{
  "grayscale": true,
  "norm": "layernorm",
  "layer_scale_init": 0.01,
  "parallel_block": false,
  "patch_size": [6, 6],
  "momentum": 0.9,
  "nesterov": true,
  "adamw_lr_other_params": 0.0016,
  "warmup_steps": 7700
}
Rows from block 5 of a small image classifier, named by matrix and row number. Rows with one number belong to one neuron. Each number is 128 + 24 x the weight over its row's rms, rounded and kept within 0 to 255. All counts start at 0. Numbers have three digits each. After the name is the row's rms in percent of the matrix's.
After each neuron's rows are labels from the 100 images, of 14848, where the neuron reaches its highest value: "top examples" is what is common among them. Only what is clearly more common there than usual is listed. The data: simulated stained blood smears. In brackets: how many of the 100.
# fc1: MLP up (model.blocks.5.mlp.fc1.weight, 1280x320), inputs 0-159
# fc2: MLP down (model.blocks.5.mlp.fc2.weight, 320x1280, transposed), outputs 0-159

fc1.521 053:099110123133118104123117127119148114108134076146093105147113165128092125122159101161113109123142094125100144125113132131095135159134145135123099100135175123154130135126135160111119113085111161183123106103061140117135137131129094130106092133131121162091120163111123138135089096105096128130183119149168121122101123166107146157119141165074121116114103076146145171138157083147094137106122087150089134117122108146156113144143136169094113112150129159119169142163104147122151123140130142
fc2.521 066:130124161142155123123089114148119133143076098086160121099147135158137125107133125137131123135122101142144136125144162134131113135126087107095145161118125119125164117140146140110106124169135042135119144158203111145177141133129158119124142124161106091150097120149141116115112148152154111120079111112123094136192116114126132158132116091159104173140124137129110128119118180089148113158128168099118118145155119137123129145108132104147121131116177120124161112144144104120127131131106125
top examples: kidney-shaped nucleus (100); target cells (59)

fc1.141 083:094128120132094119121104080081164151130115113107166142190124104135135137126120149116160104136144192110092146127168153092107096124101090122132100158118140130151109130153140099145114135138108131136134109085151139116080155147126124164098120130135107153143188112151163157126124155114130141118157099195146118132127120092128154124085114141132136126124175133127146103145123196111098126128130147151114110095138121146160124141108118114138113180106109131146147100115167136090185111103127129
fc2.141 069:129112135123138146129138178149172158117104110158115131098153121116134113116111112152124145121095099122154119120113197123139135115114127119147142108140137105122119129132134132149193162122157147125127159184159157125191164133115100072113125150131145111131104123140101102148129107106176056132088122116109113152104134099144161172095093136078121128118095132161123138128155082130168067127154130119142122131117158085108175142130185102138111127146130119131076134144095159121134124137150129
top examples: lobed nucleus (100)

fc1.593 104:138143137139108109114162117158108127139118164112134108115156119149139153130134117099109132143140142116109124125138084129107133150091105099107115117187127117135109146161134096118115130185123169077117134114107119153154109147122101121146079133133148183096167120118094124107113098176153102095125145112100113140132119173148111150076127111126151123140116101113094128129091103164122128116123167142139110144121099158130154098148146099127145173114128161152077159124147158128132105125115136
fc2.593 101:130127145131141146134116121133123148129193169160132127135133149096083125103112131127114117144104105117147139125117121116124140113136141118146154112133142148103100100057103089152124112076106121127121129147174125107076137130127131112133167109109090095165052113134133150154120137098093157145106110124150119125126131076116143112147127153117128145099114133121121159144203113070139147157135100109110113144145112112159096135173125151122123112161127136129148124117135112132138176141156125
top examples: ovals (100)

fc1.426 072:129152175111091129162160077142107116135114150143105128152118141121121121129092127158110179134124138141118111117118153107134134160099130101103182101100155086114137112131100143155110072149136161113137134109138144126182097147135139125128103118141147144103134135173160116116111114124121120138165175115102140111136153129128088160133129130148181128104135100153126097110137130156097127152130132095174152144114111118151124151087132118108119141132122140175127135111135166125103139089112097
fc2.426 082:136146072155140118124135132118163104154116151113097157102119146148136115110125136084125111149156117104137166126139155117127166158142081116128040127093134137124137122116145108144106168157134115115181136148098138132103115145124135084125147142159114143201161110123109156131159157143096087118135094140130148128088104137125127092105158142142116126137123168194172116145166176106139127106122175111120118144120127130141126116098140134123147106136159123107098125129140120086109121157152143
top examples: band-shaped nucleus (66)

fc1.260 081:120099112116120108110155115107121149147143140125133110152173130103083111130134144092153148111164160134146122137106152091146153127130104138127134109152125147118079105153158126140166125133129123101156146145114062110160114117153096097161101132139125093136121131152092145137110129098111121137111112097122137160170124151082096128024141101128099114156138128121115111178091129139195133163125156138155109181096102090145157130113132128107108104117113126151092156115096120140133129152109105
fc2.260 092:126132128120147133122156115148158106098102140124173132133088132147131147123042125130118125126127124077129089134126153123117124173137169149129094129106112111143151106094078098147134131140099099140135146097131167150154143130144130117113174141139149079135110140145161125103133153152171104104168147110120104165120134126141145093204125112116111134096177108151134150129153102134039084109150093105129159112131139125130110131141142125130081134112117115134144110122109144132146127094128123
top examples: lobed nucleus (100); teardrops (45)

fc1.701 085:137108113095099138146098137109063091172107106132133133180103145137133103165095160140151146136130155143109120126095135161145119071131153158152142137106152138134118123136154177094100126134120154115130155156117128093128153075119150109117122110158152132145141122166126113152169130116131104148130106189124118123129088073120165072127138116131127137090103101140121134133081108150128096161116153145140138169114105121099169107084125134147145162158105144120139130118111102158114138105136116
fc2.701 080:102120138132156120124123115116154107133123109128170097128211125107103132121149137134101145142109136157146154120121122139123158152131121133155161115155135080129132122137090112127132084108115105114111122147177152125145171113094131113162137132117133130088095137111131134146167109151114149108114125143132109102108131005114050121139117149137118091134108139162130122137137142097175130145141121100132130143149136151115119113102179081118111093122115119141126138113165125102120148181164123
top examples: band-shaped nucleus (100); spiky cells (34)

fc1.102 100:150139076138109089164130143137033086159104092113118120133126129120126163113116129078117149114135140178130081135119137143137135157066128110096094141156105129138148106139116171108142124116113137132114139129125053142144158120114100164105134104118137138169109134135138124121194099144107137136084128139144133112149168140161148123114107143134116148167042144140129154070154156156169125106075120146164109141083141108166123094111133146119162094119157117138131127151116109128124148157150105
fc2.102 070:125120152123142173114169113104147104150148183150123125138118109131121133139126149139119090111122119137114091121120127161128124145093145111107145113162098103113080150108157120110147133163100115096150145132083121123094161116113152161144151107115122190065137144089163147141111125149104117135152127128144160130143115140123127138148123151133123116145143100084130139123158183101057148150121126148111120124122116123130109117121153137139129154116113118130154116107108147115126139089139113
top examples: band-shaped nucleus (50); kidney-shaped nucleus (35)

fc1.689 097:136176124115147136120142162115115116137156198105132149140111127107126106119097119097127142142127135124139126101125154087116126130124131160141158160165130141156117101152097165122088155087158119119136117145129136121125098130100123126159114091102117157120172149112122097177136122136081142129151119158115126115134134116105152152133178121136151133169125156126077142091090107148159171124112094121173127115116136127112106114151150140127133133129133102134072115116114104126169156172121133
fc2.689 100:126123146139090152117123072148108115136120163103116103107186104130120136124196150121128137104086163134140110125130147146167104140142124095123125090143152131129148126128101125099160130180173145106122144097145122112144100133143128091118137146134128125141063107110140158124099152162173136146113141105114076116138096143120080135138096123111120083129111143142117129113182134127115158066117110096118155114147114120154117114136147092140100114138155156149174122150087146129138174117117108
top examples: ovals (100); crowded (79)

fc1.248 082:090129118103129174140137105097097107122081106144095116198140119114112144113102138142129132062149131122129096112125130174108142120130114163130122151128163140143131123137142148103113131098126113105184154104107105135125152125105140125119103144143107091105161127117112106142175130137156133143126091141070099114104168131122158117061097152124118154115115098168110167157111157115109104088063142157149136113134205133115119191090142119160124116069115156108129116115116129111150105137108101
fc2.248 086:145135086128111122129071120107143135162129102126153118140118137076132103111114120120121127115117098067147102120121164125152113181131181151154141123107131093129140134113136143100145108183103141154155137123130134164140153127115101164135135098114133166133083117129135117134105137105127119150091150099197152117120096173135160114189119089097091149107093127100118102156168069131122128127136101115132119141119093128143123119122147117116113118140099094137115150108132149133142117123113145
top examples: lobed nucleus (99); small spheres (42)

fc1.531 078:138103163128105164134140130112109002124116121113164140113108137113148142139082135146112124130142140148123115131104129105108147129138156102135109138111155126138112141117126168124142082129123128115130115125117144127134114157121110153123139161130118140080147157101180112105108125136130129142117126112098112104171112125147064123131132100142185115101134107154129128112095162133138147146093136104144148156131120171136159109126145114076100060143119090110154140158139138129137077106125128
fc2.531 093:134138111162128123120139165116138111108132175139118133152113129130122096125131110115148130147144142070135154122150128107141105137139084112123076126092142116142133095130102141109118168131122094112170129181130063073150134132123159078116144122108115076153136120143138087155151132123088103155178105144103075146085143165116161098126144148118109140127161105108144141139183128091068124135135130110112097148122117110131131118134117157112112154145165158114131161140124119108114150124116148
top examples: band-shaped nucleus (100)

fc1.312 092:118186105164156174112168156116159160104176119151123151199140119122116132148118132117162095142150095157161107080140115121132123114130121145135081133107138131118139156107176164067119143095168084129123138143112164115091145136171133076140141131172135132127130148096114116101104122137125120138104137110120172108122106173097093135134145128118121096118159155071119172116128117126131090098118116115121138102139111136141139105128133085112095170073123125111135119152122169104110114135132144
fc2.312 089:146125193120119117132135150142159115130048117104141149115111164165136121131094127154128141123124114152118144119108093143144145098145134076091157129190119162141130137087143136126086107146098146123121116094126188120163168129185128180127153118122153143127119132124146125158131138113176146145149141108106068153129141110149142115111108090126120157119122146191148119135179156148121134131136124144121108111112122120136120131100143162125093153117097116133129122085099074136116116129152132
top examples: lobed nucleus (90)

fc1.251 182:129142123132140108125116141125192072131128111097166134126130133141138105125122127130133134137150136145118124140111156157144145133134144126113172113098106158122126130133149110111106133115134115115072108131150214108134160122124123115123142137106150148085127123128123121142145116123115125134114143127110132151137095135129129128192146137144149147112103119174120144144132132119217136100125113134134140113148141118127148111152135129134074187136149134118141124140140104142127112134140141
fc2.251 165:124117105133111123134106125138100000130163148161146177120180133121136150112106116123127105111122151142146126132135180129114114185148109112104118122117132119130135083134128130109121123107134149132123140156133131114112127121108102160125139132128106172141127116130117136134129129152146115126137119132139128112144123127133161174181119135122135150118130122174121111127119128137133087120140114111144135135137126149105135123126112137120103157131132137127101129121124122124119118139141138
top examples: band-shaped nucleus (100); ovals (34)

fc1.751 101:144110133112126162114088153122133129130127085113154117126135145116134104124135161140121160177166104150141110121058119101172135128164121118127174118124164154114132145082174117117100154111134144134148115180098116146114065120151106155126137180134108107153180125169146095099109120085146067119125123122139090095146107172102132138118118133166127134113129131117158122090108143134140153170169148054100155143119113153123146123127115084103167103136160107152095120107120154148145139144115141
fc2.751 104:113144057139137103126159122113122129129105142140144157127131147120156137121123125127128127143160154153116154138139140143125147122125165123144045136166117119137181097180124111111104073118138118126134142099136149141114100120178122133130096107153160134100101111099122129130121150218068099155155115135119126159165125130138124138153111108143134114147129112154155157129100159130135082100141132125148099149155122126115128106174166151126155167124158119116159103120162145143113137122080107
top examples: teardrops (80)

fc1.514 098:086120119084106119146115157106121140077112090142131130174099093127108109087130141181133155099134140080134134150138157127105187112144125161142113134152109132107193140118133132158084099166153117090149132128120130141132084115138135138116170110139129097124113120165146143145149133147118160153131118136114108071094125148131154144121121124162147119161123106125103113157069142157128120105129153121154128135182154145121147131133110140145125103112128127148142148081126120116091121144115143
fc2.514 099:138126119130166097120115141130117097163091169121146119121144133112161145112139117140106135119154145138132125131090103124138100113136161114149133138137124113131086138151164122170112108074084135155145143121147134129125114131110069117135091124117160154133110131127098121119075168166124105138093131143147137146171136138139117082142126120119124155106163136092136112157105105074168142159171097106119081122121140106185118145120169109137112148151117126108095127116122138153123126110148150
top examples: teardrops (100); crowded (72); band-shaped nucleus (34)

fc1.619 084:095107155121130136136121135134133081135158104123149141129145083106146084093131112089156113120135123156134113121107101160118155189143132115128126133119125087151065093133118128109161099099130121105141133133119062130143138140165123186114128135139140095107169135131164166107128137128097136134134146107141102146150154122141112149118103110152110145132077152183104112127106139164104145122114126118146153153109110151133165137163166113134167192150132093127120127090126126126151103160111131
fc2.619 097:139138069129127120103149110101101208129099157088124135112125154128123142151090131164092108142103117099118119129140113105129126130124151161139092131149144061121171172111201126104136104150150136142102125152149187128099132145146144053128132147140158168169095097121112110126115128109129068114121121107131121108124113146127166124171132102115105153135128130099125154132157162084131103127149112096138130127136112123133097119186124136126182109142133119104147113184120101103113144095098096
top examples: band-shaped nucleus (85); crescents (48)

fc1.564 083:127128159140114081168126166129190161141099118125138109089105129137106134150121154107123085129072101105117133159137101114133123127120116115125114093113124161147099132112135102136108133174146159147096105144125184124140139116119116141093141130148112132133122117088112147127147114124138078123158144179163130133090149196125139085155132148142148146131106126084155094082158142130160111137102133143115079116125141124144105161134125118116096142155121117140106142157167124075123110122204113
fc2.564 080:136128093107150143123138122122123081113163070121090120129143154126137129129155112138105138118151113121123124129122081088113084129126081126126178141113134120120154114171113107114151195051126088140119120139138142118138108131126145101140148116150134113166099132135132118140190111102123187112108143110122128128147167077145122134125093119154112174133150087161158129132109068084116091105077156117118109150151108102167118171136126151146097095128117158128145149093176111121153126147191137
top examples: kidney-shaped nucleus (100); discs (40)

fc1.715 101:116150141122125106152138139135023133108119142138148119134142116127137122121068124131159109117146166156147101104126101106094151143117124145079111148117138148108127132139116150127166143120145128160129084136124119100087130154132065116121133144152103115113130130115123127144183124154127108127099120141137132120143111135124137148145135164136116126176123141160111121121145147141167139074077128149161122114144132133119150104127150134106210137184114124106119098203113157149134146116106141
fc2.715 084:144152143114098179101127132106173083173130135142124105093131167125126143132141141102132116083158126092144055135116110112139119119122169114194127087176099130127137116132109136100133111150150110130118142103134101132115123129196146139136133125120120129162127152080105137136155121111103172119165134116106126114105130101119103144140119104133157198113119099144145140109091171118112147118160127141127165135160094111116108129156121091139147135136126177124160072118111092118118161155139105
top examples: kidney-shaped nucleus (52); band-shaped nucleus (37)

fc1.232 097:145130127159138154112124113115214137126132125121176127141118156106122132125135132124123136117151155121134138114140123105133117126122152143101146133114097126120111147117149108106116134112118135076070115145131180141131088179098140123122119141112164180109087139131147169123125160104117144135156140156138159160134128115126107128141116144117110134114139122144118125135134131134216105119122122143119132108116106142126124103145131165130087132133118143161143127156136125103157135145080140
fc2.232 083:143136125148138098104144154136069000133117109137125133119122100142152128120081122111152128123126156145134130128124138072145126115120157072158136120152113115124089123104160124120115151082138164148151126124112126111122108120155160151132080134130109096112121131130124136143152158091119123098128125151120036156130107113128210133155100154154080148121120144134125117116162086149112096159146120154149153143137137141168131126121134143124103160135127155159095143115150132147144141117117142
top examples: band-shaped nucleus (100); ovals (37)